Weights of a small image diffusion model.
Data: trained on made-up ball-and-stick molecule models, 195000 training examples, 1.8 epochs.
Rows from block 6 of a small image diffusion model, named by matrix and row number. Rows with one number belong to one neuron. Each number is 128 + 24 x the weight over its row's rms, rounded and kept within 0 to 255. All counts start at 0. Numbers have three digits each.
Before each neuron's rows are labels from the 100 images, of 14976 (inputs lightly noised), where the neuron reaches its highest value: "responds to" is what is common among them; "colour at peak" is the nearest of a few named colours to the mean colour under the peak. Only what is clearly more common there than usual is listed. The data: made-up ball-and-stick molecule models.
# fc1: MLP up (model.blocks.6.mlp.fc1.weight, 1024x256), inputs 156-207
# fc2: MLP down (model.blocks.6.mlp.fc2.weight, 256x1024, transposed), outputs 156-207

responds to: dark backdrop; space-filling
colour at peak: grey; brown
fc1.360:140140094143120120084126131143133075123111153147102106176123123152151083151140172126124130099150146157096139106172109134122105156122127118147117135155136150
fc2.360:113125134125121189116139134157128120121123127148115142082150128120133200135120161140122131074119129136144139151158094165122109115121119129135132123131152119

responds to: dark backdrop
colour at peak: black
fc1.348:090120098131120125111083143106125144110148142108074147080092110111109171134080132135149136143117135123128153172127116109137125145124135098105096095166121125
fc2.348:145152116094133105140120124107145117110119135139133083148124109076156146136081079074148133137135134124110104086159083138133129121083092097140095152179098099

responds to: blue ball; dark backdrop
colour at peak: blue
fc1.711:125136125164141051167157085155107133120123147120164108109102132096139133109144116109089163140122174086146132103088120139159132141144139143112079074167102121
fc2.711:112116142155145196131164144125167132117124158117141134099105114108148144107139148116136114154162133108131110133111108084101086134143121102106119126184127102

responds to: small balls on sticks
colour at peak: grey; pink
fc1.730:147116172098146103126091140149103097127173135147159124173127102135133178115098103123136187152117134139118152101117128116074144160102127157139165113083142115
fc2.730:111129141159152087123138135129102154123086128104141131155140106116143127108066134123129134108137171157114137110137089130153129149145107124125141115161112109

responds to: green ball
colour at peak: grey
fc1.289:133119161153112138138115144138112099152145139158139163092122136129132131167117131121104138160125164079147153157106157111181110140164124119111108207149126102
fc2.289:124126149124148119144157159142162137111122147113112106118141140168099047086110180131121133168139126126147150147125129114154121130148133124112099139184178149

responds to: blue ball; dark backdrop; space-filling
colour at peak: blue
fc1.484:084134125151117111121163147099118114106152144154128091115080146126103171133070159135134084125118140126161107142121097109097148154146109142140124132062114134
fc2.484:144098122117147124121133164120099154096126127137101119118094113150155091149098073134127132109146166109136111142130106159094112127120123121115134136075133115

responds to: space-filling
colour at peak: green
fc1.61:137131167150155117085115124149124151125102122156121112139107118093106066108131140142092136103126125133132082141094123125093155124138144137093154098145149143
fc2.61:128115131091120081128148128120157145099096133146156124145116161123141160115128123111130153126130115150114112074129145112129134101076169139162114123143137123

responds to: dark backdrop
colour at peak: brown
fc1.107:115123183100138131107131128138123094116106159114094115158142152118161141124093106135164157142141098179119107108157111130126121142127133121152119117137153121
fc2.107:141144170121124125115104103164090134124113121109133156115145167129089108131104137172141124159165155139159126141111161140108134143102111156116113103125131139

responds to: dark backdrop
colour at peak: brown
fc1.86:123114171141137097125125172171098094117118166146123140109161147155135159113089143137123168122127158157119096113147108092111103128131159112152106126147131155
fc2.86:122122112149106127163151134128127152117132123113110133124135100109099201123156146128115126118137114147130136118124140126147120139147148161143123149208149157

responds to: space-filling
colour at peak: grey
fc1.77:129118127142156108126107151122118147106124172113141084152119111132089098128111143070135115132090144148161115091125171121081130115129130130160120118149120139
fc2.77:142115107158176125120123157106119129128134149114097108096124106131145117091123121110145145132156166155164132101100128121129134135123119124120140110175113104

responds to: dark backdrop
colour at peak: black
fc1.25:107171117132107106120143135094106128114142145125136112168084132124114152151086158107129090125127153146138092092109134127079113128137107135102145093171149127
fc2.25:148115117121094144125129164123130095156086135115135142127125123079145122108094111131137129152124116129125147134145149136116117130134162120136127116156102113

responds to: green ball
colour at peak: grey
fc1.34:096120163136100141108155100127134117112096175095106109151126112128151136164129103121140129136144084159130141140142114117164094090140122141085153070117140152
fc2.34:094138110117099158085124156130094128147131097107142121075149107145108102162150160142171125135145130162159133133127160148127146162148127161144176161138146139

responds to: purple ball; dark backdrop; space-filling
colour at peak: brown
fc1.504:138159098179112164084144158127112102105091133180121106127099113145105140150104156125121141166146125126111086108103147098144153146160146148155095134136118110
fc2.504:142125113113067105165125143108126100161130130142136113115113136114142087139124138151153145173123102128126141129121115181169126140145145146111125090120105166

responds to: balls: eleven
colour at peak: pink
fc1.444:107122119159163144082141176133140116151108134125139117117111127128088101130096144109170133179139137137126090124123142083122146139189145119132138090147076145
fc2.444:135123110117087138145089143124141104136137103146124159093123117136133071078134137136168132104140104085161102117139140064153117141094119110120100135131156137

responds to: green ball; space-filling
colour at peak: green; grey
fc1.603:133135160140140115139116103148121119153136120136141126123112124105117078103102158119110155115106144115101154117145097115148079172178132103122113137122116072
fc2.603:110101132144166083126162124158128151121140129128139133137119130110140194170097147092126119117130145139138120098104134102142129120116121150122123127076092108

responds to: purple ball; dark backdrop
colour at peak: brown
fc1.314:132153096148133137115151137117136113145131164168132150087150085113145084114112141113120121136140149117155129120136140127162102150121150130167118091170113158
fc2.314:159148091132122116119127149087126096141127130126133135158126090105139187115124120189126153144133121118141131156139107117125131122101111118103127130163145124

responds to: purple ball; space-filling
colour at peak: brown
fc1.380:143095112107160160110108144121132159136139121134142139104145084120093090102120114124146110099156143145138148125094110147136075176082133136091106084120112121
fc2.380:137110119165145089112089118116084133115103110135126128154113101125136137126091115116144108116153112132130130128142084109127138169112123125144119163118119122

responds to: green ball; space-filling
colour at peak: grey
fc1.673:145129139117144105126128130139130104152121094140110133127168131123141151120147106114116158127110148081128092095127139153118144186145159155088102143132112129
fc2.673:127125140086116160144143100156167119139091117147109122165108170105149163114117117131121081119119108134166136104134102126160134142145134143141134094174150124

responds to: green ball
colour at peak: grey
fc1.516:089104163108079119066130121162100113091113133111138069172167123103153124142118133143142132144085106181129120150162101124128127162123132138149121118114150148
fc2.516:129139164090119152071142131150152131154152141136093176117155112118101122146099134133123094157133096144150095113152157142110139172125102160130153103155111113

responds to: red ball; space-filling; dark backdrop
colour at peak: brown
fc1.280:125145066125138164091126118128120082131131134111097137163148144104114131107092152119173124155112117131135112161126170102083122165095162127118112129070144124
fc2.280:150096089126171100142102127106133134135141144124153124138145136100137150123117121131124147133115074131150109140102135161121104140099126127104169096056156114

responds to: yellow ball
colour at peak: pink
fc1.334:092170154130167140135140103134134114144110150132138113172125143132135119126057121127106115138091117124132111143161137115088113138152120146140137134138112138
fc2.334:142142168148145136112127134111132115098130149104155157119120157167099172148045096139112122139121163103122114114131144100091124115132129132135130138107099117

responds to: space-filling
colour at peak: blue
fc1.604:128142132146134102151153108129077110140091159104159115129104150108144118111094128112111089153147125127121165102113117100142123153201146083101099113146099104
fc2.604:119142109133156123131133101130123141158133090109122147108093105137129075082122132145144125119118100153110124113124139102148155115155112107128127134126100119

responds to: green ball; space-filling
colour at peak: green
fc1.426:128123125133153122148139109117139110133134155114113116121112148121115143098083137122148167124151110104089126096134125116140137167169114101102132136216101131
fc2.426:108156125120144171128125117121134155115139133124143127118132160130152112131130137122143115115096110124121154140144152107106108132124141133117146127094130124

responds to: yellow ball
colour at peak: grey; brown
fc1.705:162126170093192116144130124149125112112121114133105128169142172184106164148105136126140130119126125141129140115138167152135156118135136132148172145058139133
fc2.705:134142137138142162140126132130129119128141113137142122122174127137141199116142155157113147137128134127113116111086131119130139126154133125128111137187175132

responds to: green ball
colour at peak: green
fc1.211:167118160100167123160162113157113115134103102121130143124179149097152101124102133113117154135119117126101095115141158134114126134136143121168118151114167102
fc2.211:096125133127173147133132120148151143112123144103138132135143172110107104115092112147140144113093166126118148093123141095102139122158088135089106122101140110

responds to: purple ball; dark backdrop
colour at peak: brown
fc1.236:087119102154102113125150153103183135130124139159122092105105158108141128148105118127112107141158108158150094119114116099140126122106124137123147151125125148
fc2.236:115116118135147145139117141157100136138142128132133163142137162099116135168109155187130124161123073121129146132122145150145094129100119117140143110110137109

responds to: purple ball
colour at peak: pink
fc1.364:189133131139188151133093143153103118082143119147170132130147137135116105159118142101095141122119144128140126079098152120113081143127126129152124133090151155
fc2.364:137127157134150086127166112152167133132091109121149128149149132096103126128119153104122086134145159130113181161114120129105097136100124115127155155118148093

responds to: blue ball; space-filling
colour at peak: blue
fc1.16:123132149157133104146135089117092118155138138133151129105101137098139091123150140117091139144140135108139108139115122132117104149143142130134136081199111115
fc2.16:134115131130108130124158127116137125115115130128150149114145105106136182131080150070135115118143132126116131137115138101124117121106128090125116105214102119

responds to: dark backdrop
colour at peak: brown
fc1.458:158126165093141124131153102158139083138119142096172088200145129148125156137111117118104167125132101152099119133136139123108115179137113146090132151114149123
fc2.458:109095148173133139071130102126128143148129139118115174125139124180104114159078143134073093132126114129120143115118110093110107122180114140111146116125144128

responds to: yellow ball; space-filling
colour at peak: grey; pink
fc1.21:158137167086129119117146097170164120135178118130093139171130147172114192117141100110130179125170158156139140087118146120123164083117102121120116132086108144
fc2.21:121118150138113118093174147149128148095129110114152156099131147178102085144119142120172125117142114110133112131199091105142127160137118118148117106108101164

responds to: space-filling; yellow ball
colour at peak: brown
fc1.30:104195129147109151129098126158108105146132160126157131123085135125101181106125112161091104106118123122098112115109112163118106125117126149154121116137159123
fc2.30:133128121117138179113109124116120124147153122118127116135117138099136092117104109140107120138119138140121151115143123163139163133147111135123133144143156119

responds to: green ball
colour at peak: grey; pink
fc1.626:123131149089121121098147117140108098120116154119146087161152135154162172148096143118135140115114119140105110110171127094106067136145110137119121142127122083
fc2.626:147102148134136156128131130141160140108122147107133157144143116135126141148074119122132131130125094094126106123155112071126109112097119127127124117174116113

responds to: space-filling; purple ball
colour at peak: purple; grey
fc1.590:143150157143132122148112187108136114118134128130122093138077131136126173157142146110162095082113139149121099157120163140097148140140119154132156139092127133
fc2.590:162120121153127107140117152155101149082132112118104127149074159145125050146137095120156121112118169102114124145081105130147136109148121145124106171092161101

responds to: green ball
colour at peak: pink
fc1.742:094167127130151123125149124113112107117093163090116126144135120083166128131093131112162116142148102139133123094170113157097095139169114127115113104150112107
fc2.742:135137141162122152136115148113165112095145153093127129126130120091141174119121122154126136127112123108154106128138147109129128130122126152128132103152078127

responds to: blue ball; dark backdrop
colour at peak: blue
fc1.382:128105132165126144131175098096065111132139130103138125105113162113153155125133135109114104118115160074114115142117123112121113149151153138119101149064129152
fc2.382:130123094167135100115101091139147118121140128144091076137109133113164163140112096129160135116112144130147144126073117100140153113142167132119115104100155111

responds to: blue ball; dark backdrop
colour at peak: black
fc1.658:105111117190095103150162085129104115101124140114152128127119127082158123100138111124113177121108154119108123131089145098156120133111141166133104082147089113
fc2.658:110122133133089188140144151122158148126131145098149111113145127072165155097148147131135143108137130111157098140096108139120129135146099118107129165156117134

responds to: blue ball; dark backdrop
colour at peak: blue
fc1.597:145123144141152111132114091162140100144155134136122098149195165112143149059101083110093201164148110111096159105113085128122104138111114139106076114143129110
fc2.597:113134140090147132129137112139144159142148133157142141146132155145114123145072168140109107104117127138121116121146128120099100125113129108137117111135136123

responds to: purple ball
colour at peak: pink
fc1.26:073127152118106132121159137120121137115146113087118111155173109133141113109136108118178114122096130154140136126138149127139064117149130130130142137092143097
fc2.26:110104119133125154134147149124112147116135133093131122057132114124110172102140111112086121104127165143152094162169149134063116120076118123133143107132103138

responds to: space-filling
colour at peak: blue; grey
fc1.214:116127114108161139137141183145115128109158131119130126111124134076094086154143119115120132124155139131139102157135145151063064149104131110187146107158106107
fc2.214:121113152111171136110150108132185117103139131137098098130135136144102089148137113092152126128155149118136132109154142127114186187119121124098125133135122132

responds to: space-filling
colour at peak: pink; grey
fc1.493:170144158122154112112103160171107090099102174133109140110126111117126138122143100108157133151122136124141108114147112144098116210132157096154125143084124158
fc2.493:122139156118151140147154134119168131140119127123098135131131113157098126151115169148100140120143139134139130125142130155138140093105123140103146123072147121

responds to: space-filling
colour at peak: blue; grey
fc1.649:109141111142132100095134138168131095134101174123186118112124127144129107095132138134150133164097123107166125151135123127129055139116156130158095104121153118
fc2.649:119108121126147107159133136131116136136132139129142116137133139136111098146086125087114113128119111168118089124152146098134094120069150131113149148156142122

responds to: purple ball; dark backdrop
colour at peak: brown; purple
fc1.154:102144110183082115122132154116177127128121146204109123094107108127150094130114121125124098155123115138159089103096143125137099127087145151149131116150109148
fc2.154:141104095164103136135097151113102115155108140118160132145110127109145173127100121189134153160123109118134155148150129139145102131085126101109136130162110102

responds to: green ball; dark backdrop
colour at peak: green
fc1.523:142148129063141132162125153115097130127166112106140172143144132103152111141110111145095115159136073110113153154147111126112113138163128114130089150093148097
fc2.523:120164120146143126114126100111147145148129116142142096138096132102143174131128121126137135139116116182146113121091114091112158121132147139104149121117134127

responds to: blue ball; space-filling
colour at peak: blue
fc1.614:168145110136100120139124148140128118121102143145131122183132148124124109110121130089119158147134134123131200122102103151154132134173133133118125128144086067
fc2.614:119144076153122125112122114116107113147155130136157086080104128088121143144084105152107145144102110126146137102115122117132151112147140121122127099121084157

responds to: yellow ball
colour at peak: pink
fc1.722:118114146120178108113121133135117051142112176122109126153133137154172156112101122159124104120109126154099132105130128126114069145141134087156132130104125144
fc2.722:125117123130170189099110134124144069111115100114118143088133162126128141135114127144119120161061107119127148103127140120127156121114138113102097155128113121

responds to: orange ball
colour at peak: grey
fc1.521:131136165092180123118136126123115074129099153132115089174143141116138149127118112115141165136097121140126077150148136146107168158155138169140126126096146160
fc2.521:127125119112171123112162090172102121130095132132119157147123123111112152140121115135128088131129095105102137148134096142160139146158116139123156108123111102

responds to: space-filling
colour at peak: grey; blue
fc1.93:148147182077102140127117158116113117095105102145133115152124107121127161145120187142150137122110141146133112171123129112091165172163130150118137128155151148
fc2.93:153115133133125115130143160128143156083139115155045111164084120127138069116116102132089110129153163073134072136122076121131135102121107143128106168152161086

responds to: dark backdrop
colour at peak: black
fc1.257:169163149106110123120109154151164136112151102164118104082180135132147141115145122107113160140092133108127090133117135158122135147113120144086135128134131097
fc2.257:110159163102127123105130118130102102129129103146127179150121140149130109097193141129110135142117093107127169121145098122137127152152145131120114129139129146

responds to: dark backdrop; space-filling
colour at peak: brown
fc1.639:143134113107143142115132118136138099141123116114143148162128123133138107119035141157134113148136123140128130175151116121085119168145109143163120153063158136
fc2.639:110109102101120055139120132140114147128140113120118121155145130102142197138050115113118131098140116121144125091150150165124150120152111152146133148050139150

responds to: blue ball
colour at peak: blue
fc1.400:152140149167150119126124143147129118131183134124155099087161141136124147073128094080100153186139108118129146124112143136140095184092147133130140060118142115
fc2.400:103139144113136120153132125144148140118117126135158145159125106130130104142099145058094099119123147139082126144114139077126153123114132113140118124129121138

responds to: purple ball
colour at peak: pink
fc1.450:167128161135126129163165114126101148092159117069124130135132132107130120135108093093106131134120132149109138099136159112150088132133139141095127157072143113
fc2.450:136124127155123121112134135158171156117136142093167132090132138140121135135150113107101134150109170106106154096150138095113110143117135149124111114095118117